Weights of a small spectrogram enhancement model.
Model: 10.9M parameters, arch unet, norm groupnorm, widths [96, 192, 384].
Training: muon at rate 0.037, 12400 steps, batches of 64.
Data: trained on single English command words and digits, spoken by a formant synthesiser in many voices, 78125 training examples, 10.2 epochs.
Rows from block 6 of a small spectrogram enhancement model, named by matrix and row number. Rows with one number belong to one channel. Each number is 200 + 30 x the weight over its row's rms, rounded and kept within 0 to 999. All counts start at 0.
After each channel's rows are labels from the 100 clips, of 14976, where the channel reaches its highest value: "peak on" is the class under the peak. Only what is clearly more common there than usual is listed. The data: single English command words and digits, spoken by a formant synthesiser in many voices. In brackets: how many of the 100, against the usual share in percent.
# convs0: first 3x3 conv (model.decb.0.0.convs.0.weight, 192x384x3x3, each kernel summed), inputs 0-127
# convs1: second 3x3 conv (model.decb.0.0.convs.1.weight, 192x192x3x3, transposed, each kernel summed), outputs 0-95

convs0.175,198,237,174,217,272,199,203,211,198,183,263,213,201,218,207,276,190,170,202,265,268,211,200,199,243,181,185,242,222,146,119,222,236,229,201,246,159,126,140,202,188,227,217,197,167,260,206,180,86,220,192,258,179,198,184,214,200,189,174,181,200,212,243,178,202,226,240,316,202,204,192,165,202,202,202,181,219,216,214,229,207,205,189,243,218,200,232,173,199,159,259,196,255,226,250,204,167,187,228,144,204,201,206,128,171,170,175,145,233,155,293,171,191,226,223,152,141,264,189,203,218,163,199,189,194,185,118,183
convs1.175,194,200,205,183,203,200,195,244,202,190,237,233,167,263,181,219,138,169,197,251,264,236,179,204,161,196,229,189,230,224,229,228,215,203,209,264,197,274,163,193,207,195,215,168,238,181,184,258,182,190,158,158,190,195,190,203,225,158,165,169,177,181,190,213,244,187,199,193,161,145,181,176,228,233,173,170,178,205,211,220,197,221,164,226,195,168,233,222,205,197,232,241,219,194,210,208
peak on: /k/ (40 vs 2); /p/ (39 vs 2.1)

convs0.123,188,175,244,177,185,219,217,165,238,191,224,184,227,244,192,200,225,176,175,196,196,217,243,238,222,253,226,165,140,185,177,160,206,224,272,193,131,191,172,184,173,235,240,263,221,161,261,156,219,243,224,178,207,219,167,230,199,188,187,170,248,195,228,166,258,246,228,167,253,207,165,292,244,234,166,232,177,176,196,244,214,190,151,213,177,213,213,153,202,191,232,204,222,254,243,224,178,223,246,190,179,220,182,258,197,148,220,214,222,259,204,167,256,185,166,202,177,140,222,245,189,232,222,239,220,207,225,213
convs1.123,194,173,214,129,151,201,179,203,201,200,123,168,188,198,228,251,217,233,155,234,226,138,208,183,280,238,183,208,172,143,242,197,200,205,228,184,189,223,163,199,176,230,233,188,165,160,198,184,201,161,179,194,204,208,238,185,175,220,167,245,232,193,228,193,189,215,180,246,173,192,194,212,156,217,237,250,223,231,168,186,258,222,193,205,232,155,149,206,162,216,182,168,250,183,244,244
peak on: /ə/ (27 vs 0.6)

convs0.137,229,165,236,192,211,261,217,215,225,195,207,245,206,207,156,238,334,164,261,165,191,237,195,202,158,197,204,234,169,214,180,219,197,223,193,224,153,159,191,177,185,234,234,199,164,144,192,214,240,226,197,202,255,227,183,186,204,214,263,204,251,173,170,182,163,273,212,186,199,184,212,211,163,240,204,172,184,196,210,153,224,208,199,203,205,173,189,165,197,161,199,195,224,220,207,208,208,74,221,292,223,182,256,139,180,193,222,195,231,264,173,232,186,175,273,209,142,212,188,242,274,156,178,271,268,157,225,225
convs1.137,152,197,191,163,215,238,206,253,167,216,199,211,196,232,197,153,196,205,189,199,221,168,220,182,243,171,178,176,214,153,205,166,206,150,199,168,209,182,215,189,239,199,172,176,196,160,220,136,166,181,205,190,144,179,215,186,206,187,196,225,190,171,239,185,219,184,214,166,183,243,215,239,245,237,147,189,194,191,190,207,232,194,230,194,136,164,179,255,225,193,265,260,189,206,205,172
peak on: /oʊ/ (25 vs 3)

convs0.58,199,176,246,144,124,299,146,178,196,169,176,194,181,190,273,180,140,177,249,264,170,226,201,193,244,219,178,204,209,202,233,181,179,219,189,191,145,218,174,163,158,177,209,143,170,253,208,175,190,203,227,186,173,170,122,179,255,174,276,193,200,199,282,233,243,157,196,167,160,143,189,206,193,171,164,132,209,208,204,177,213,286,213,194,216,190,179,215,152,252,266,212,221,247,170,227,209,150,205,183,167,250,176,224,182,226,228,212,159,195,307,201,277,231,162,117,176,197,206,186,218,134,264,235,196,156,173,215
convs1.58,214,208,195,235,226,200,210,190,221,243,188,207,230,190,225,174,172,168,195,205,186,134,169,171,176,105,243,171,222,235,226,194,217,202,166,192,205,247,253,242,195,235,195,200,236,180,157,203,226,178,191,220,165,179,184,218,204,213,165,170,173,186,179,192,212,207,177,244,204,186,247,183,169,239,201,185,191,159,147,207,214,172,156,221,197,214,249,230,230,243,211,219,184,253,173,217
peak on: /t/ (86 vs 2.8)

convs0.32,214,139,217,188,139,247,196,218,216,245,226,278,210,197,190,242,248,209,211,210,185,174,187,216,220,142,208,156,232,296,258,158,193,222,155,212,262,200,195,214,179,200,178,235,173,156,195,145,246,177,191,185,242,241,154,191,211,236,218,193,180,159,238,243,209,201,206,181,166,222,239,210,206,157,312,180,198,188,208,228,203,231,186,221,210,206,159,246,220,205,201,275,213,229,232,216,219,211,207,219,241,192,160,217,177,213,199,195,176,202,184,184,223,231,231,147,190,167,184,243,190,173,254,142,167,191,166,160
convs1.32,231,201,215,175,176,263,187,223,199,203,195,230,199,195,254,200,196,177,193,221,196,188,208,215,206,243,180,219,174,228,210,201,243,174,192,195,219,213,202,217,200,182,230,178,210,161,221,260,210,180,226,188,237,240,190,117,158,230,229,198,225,195,208,180,242,193,181,185,253,195,274,159,188,161,255,169,235,222,137,194,182,208,173,210,207,207,123,215,205,209,198,210,195,273,190,172
peak on: /oʊ/ (35 vs 3)

convs0.74,163,143,182,218,193,190,184,215,203,197,187,252,147,213,194,261,243,208,249,127,194,156,166,164,196,201,185,199,214,289,227,244,227,250,210,136,159,228,233,201,212,231,150,137,187,194,155,181,175,192,183,185,147,188,185,220,217,216,224,262,226,184,200,196,176,203,191,175,166,169,183,224,191,195,245,225,210,181,192,211,256,233,200,172,211,203,210,246,186,219,224,159,264,210,198,180,167,194,187,227,176,210,258,269,223,151,199,161,151,149,221,110,194,213,177,209,170,127,224,232,164,146,238,183,183,190,277,153
convs1.74,124,208,233,167,209,201,162,92,220,188,161,193,210,148,135,218,238,213,173,183,184,167,178,180,164,189,192,202,186,203,204,183,213,184,172,222,189,186,234,167,170,222,240,182,196,189,210,147,192,190,198,228,183,201,200,209,197,199,208,200,206,241,229,223,168,196,215,163,193,216,207,225,196,203,244,195,167,161,222,202,209,199,177,198,209,261,179,206,202,178,219,179,235,188,218,184
peak on: /oʊ/ (39 vs 3)

convs0.59,221,149,216,150,226,195,152,249,155,240,180,140,229,209,199,151,165,207,207,230,215,243,216,180,155,222,168,155,245,159,178,173,207,198,214,206,201,151,158,212,273,228,231,190,159,185,211,189,196,207,182,227,190,214,287,211,177,252,207,233,191,227,215,224,190,233,205,216,212,243,181,203,175,181,166,197,198,211,206,183,232,167,197,247,185,177,202,251,280,231,259,164,209,120,160,191,190,267,236,175,222,223,162,259,205,216,190,167,209,158,177,214,187,180,177,166,208,233,228,260,212,229,174,257,217,296,220,218
convs1.59,221,166,244,202,165,209,215,219,171,215,191,183,195,156,270,224,180,221,158,157,209,234,224,221,149,166,203,199,203,188,187,214,217,222,216,184,196,220,228,211,217,239,155,207,201,224,205,179,230,172,203,171,198,206,198,261,286,162,203,154,234,182,186,197,223,206,230,167,201,169,192,198,220,198,197,176,189,217,200,212,205,182,226,193,165,187,265,155,176,183,188,209,230,187,230,250
peak on: /ə/ (30 vs 0.6)

convs0.30,263,241,161,175,158,169,153,211,231,179,194,233,228,130,259,241,215,143,252,223,221,212,216,198,205,234,130,148,175,164,192,216,182,191,178,234,187,80,193,237,161,201,194,178,201,204,193,250,228,198,232,207,171,133,195,215,223,189,223,185,206,200,229,182,274,171,194,157,167,169,123,239,183,215,146,180,204,194,169,187,224,250,211,212,261,207,178,179,221,254,272,234,186,333,217,184,182,217,249,172,179,272,229,157,204,154,197,241,214,213,282,175,178,205,205,178,192,146,202,200,193,239,196,213,252,243,213,120
convs1.30,278,179,218,198,201,200,233,209,204,181,223,216,233,185,194,172,184,216,185,242,200,179,149,168,168,181,190,220,156,187,186,219,198,180,192,264,158,319,220,222,231,247,194,270,213,204,195,167,214,186,198,211,145,185,189,193,209,214,216,178,153,164,243,104,205,186,186,198,212,179,237,286,222,232,252,227,188,141,163,196,197,145,204,199,183,205,172,215,232,191,230,218,180,211,178,190
peak on: /aʊ/ (31 vs 1)

convs0.186,179,192,189,204,202,201,243,167,158,257,233,186,186,171,170,201,195,229,248,202,236,256,214,167,179,171,215,149,219,107,195,198,188,213,185,207,230,244,244,216,157,224,176,265,253,174,176,208,217,175,232,203,189,179,211,174,232,212,226,216,178,159,123,190,163,216,187,185,241,151,220,202,217,180,136,250,138,152,152,225,214,166,183,249,194,194,182,198,241,211,231,183,186,198,216,171,223,230,221,173,177,202,194,232,193,176,143,215,158,249,189,218,207,239,190,228,170,222,155,268,187,264,173,240,221,195,244,170
convs1.186,233,233,180,227,160,257,185,128,163,190,222,189,242,229,193,204,199,161,232,234,218,211,229,181,127,226,193,222,159,202,173,204,169,195,234,211,244,242,166,183,197,228,218,224,169,216,239,199,223,190,192,236,197,156,212,193,233,202,221,190,162,211,224,134,171,136,237,178,244,166,161,236,245,180,191,196,225,137,167,209,166,189,171,174,192,235,233,219,216,182,175,220,154,205,168,166
peak on: /ə/ (55 vs 0.6)

convs0.22,218,172,127,166,236,192,223,197,212,280,195,245,197,198,204,125,214,200,207,182,207,226,223,175,203,204,157,153,289,322,261,213,198,236,149,208,224,199,204,185,159,194,240,213,191,189,195,146,221,174,245,187,183,176,215,241,203,198,183,240,277,230,239,140,206,203,226,259,209,185,229,233,199,188,321,169,206,210,210,285,232,193,151,195,179,265,153,225,237,192,213,255,253,202,97,217,200,162,226,180,200,229,183,180,248,258,201,204,189,201,206,211,185,248,197,223,178,209,210,202,203,197,249,159,159,186,200,142
convs1.22,222,194,210,234,186,173,205,271,198,178,243,190,256,235,220,162,211,213,235,208,217,178,193,169,202,198,180,230,220,172,199,185,215,195,216,206,208,199,183,178,204,167,261,185,239,197,166,235,220,233,177,187,183,158,173,221,209,202,186,221,213,218,156,214,177,213,246,221,218,219,239,198,261,172,280,166,148,211,226,223,234,177,198,210,229,171,173,210,192,250,152,218,196,234,160,246
peak on: /ɔ/ (30 vs 2)

convs0.109,197,155,215,226,263,197,241,182,193,187,206,249,229,204,192,238,181,231,214,205,183,160,192,197,217,213,142,155,226,185,185,192,172,173,216,207,219,160,229,196,269,209,207,189,169,279,186,190,215,151,192,248,209,312,219,214,200,249,206,201,201,191,231,247,182,193,184,220,197,200,190,185,195,193,224,169,133,249,201,217,215,218,263,213,230,161,209,234,204,180,197,163,231,184,197,228,228,195,179,207,194,229,207,200,239,193,214,132,197,208,253,208,247,222,276,173,224,243,191,267,196,170,193,202,126,222,215,217
convs1.109,169,232,201,222,209,193,184,231,211,194,175,189,215,262,239,227,225,202,218,202,182,192,207,182,239,215,221,201,208,148,215,183,227,191,199,192,200,200,191,224,197,240,208,235,195,234,170,151,191,235,180,188,216,204,134,225,171,238,178,182,183,218,197,236,190,177,161,179,164,237,210,199,196,168,169,247,177,222,215,151,189,178,195,174,237,162,189,155,158,203,191,172,230,181,150,186
peak on: /oʊ/ (37 vs 3)

convs0.65,211,169,182,148,241,217,214,178,158,217,190,190,212,179,134,190,174,207,233,179,187,143,196,201,205,197,158,190,259,193,145,225,202,254,210,185,257,159,140,184,194,244,188,183,215,174,166,180,157,143,204,119,131,170,251,166,228,202,182,204,182,179,214,216,250,232,205,226,252,179,298,213,212,208,111,263,152,228,181,191,245,193,179,245,248,266,137,171,314,196,159,134,226,232,227,220,217,237,222,208,215,166,302,206,203,192,211,150,194,164,189,200,201,225,109,199,196,176,203,206,249,228,172,217,201,231,226,197
convs1.65,188,253,146,216,183,243,222,201,180,171,163,156,154,169,217,237,171,197,209,219,205,226,209,187,133,157,177,215,144,178,168,224,215,157,186,214,236,302,203,266,178,214,237,279,236,236,215,233,241,194,196,174,176,202,182,236,191,191,210,205,219,191,214,174,209,166,157,202,174,183,176,224,224,173,198,154,185,180,201,167,174,153,196,209,177,179,188,193,228,169,186,194,229,219,194,183
peak on: /ə/ (75 vs 0.6)

convs0.132,175,241,200,317,244,175,126,232,187,198,210,148,221,182,223,233,268,207,193,229,134,144,210,206,226,203,171,139,169,171,96,224,181,174,180,171,208,148,199,155,191,183,163,174,201,142,208,162,258,196,194,245,189,181,186,225,170,187,133,231,188,196,129,233,190,174,271,215,195,204,202,185,206,178,200,180,233,193,212,145,154,198,209,153,194,110,225,234,188,155,159,186,211,232,382,170,215,210,224,215,202,186,208,166,127,210,218,150,200,203,229,208,218,185,228,182,165,176,260,149,219,171,293,207,212,201,225,155
convs1.132,209,255,181,223,188,196,162,166,216,214,196,203,155,207,162,219,132,139,217,219,151,145,193,202,202,161,230,204,149,202,206,181,179,204,189,219,181,207,168,178,263,237,233,201,243,261,197,187,276,246,230,229,198,176,203,224,180,137,184,171,212,251,198,205,273,189,240,170,206,217,194,208,210,237,190,220,220,222,207,142,218,221,225,201,216,210,168,199,237,216,213,190,192,195,189,189
peak on: /k/ (73 vs 2)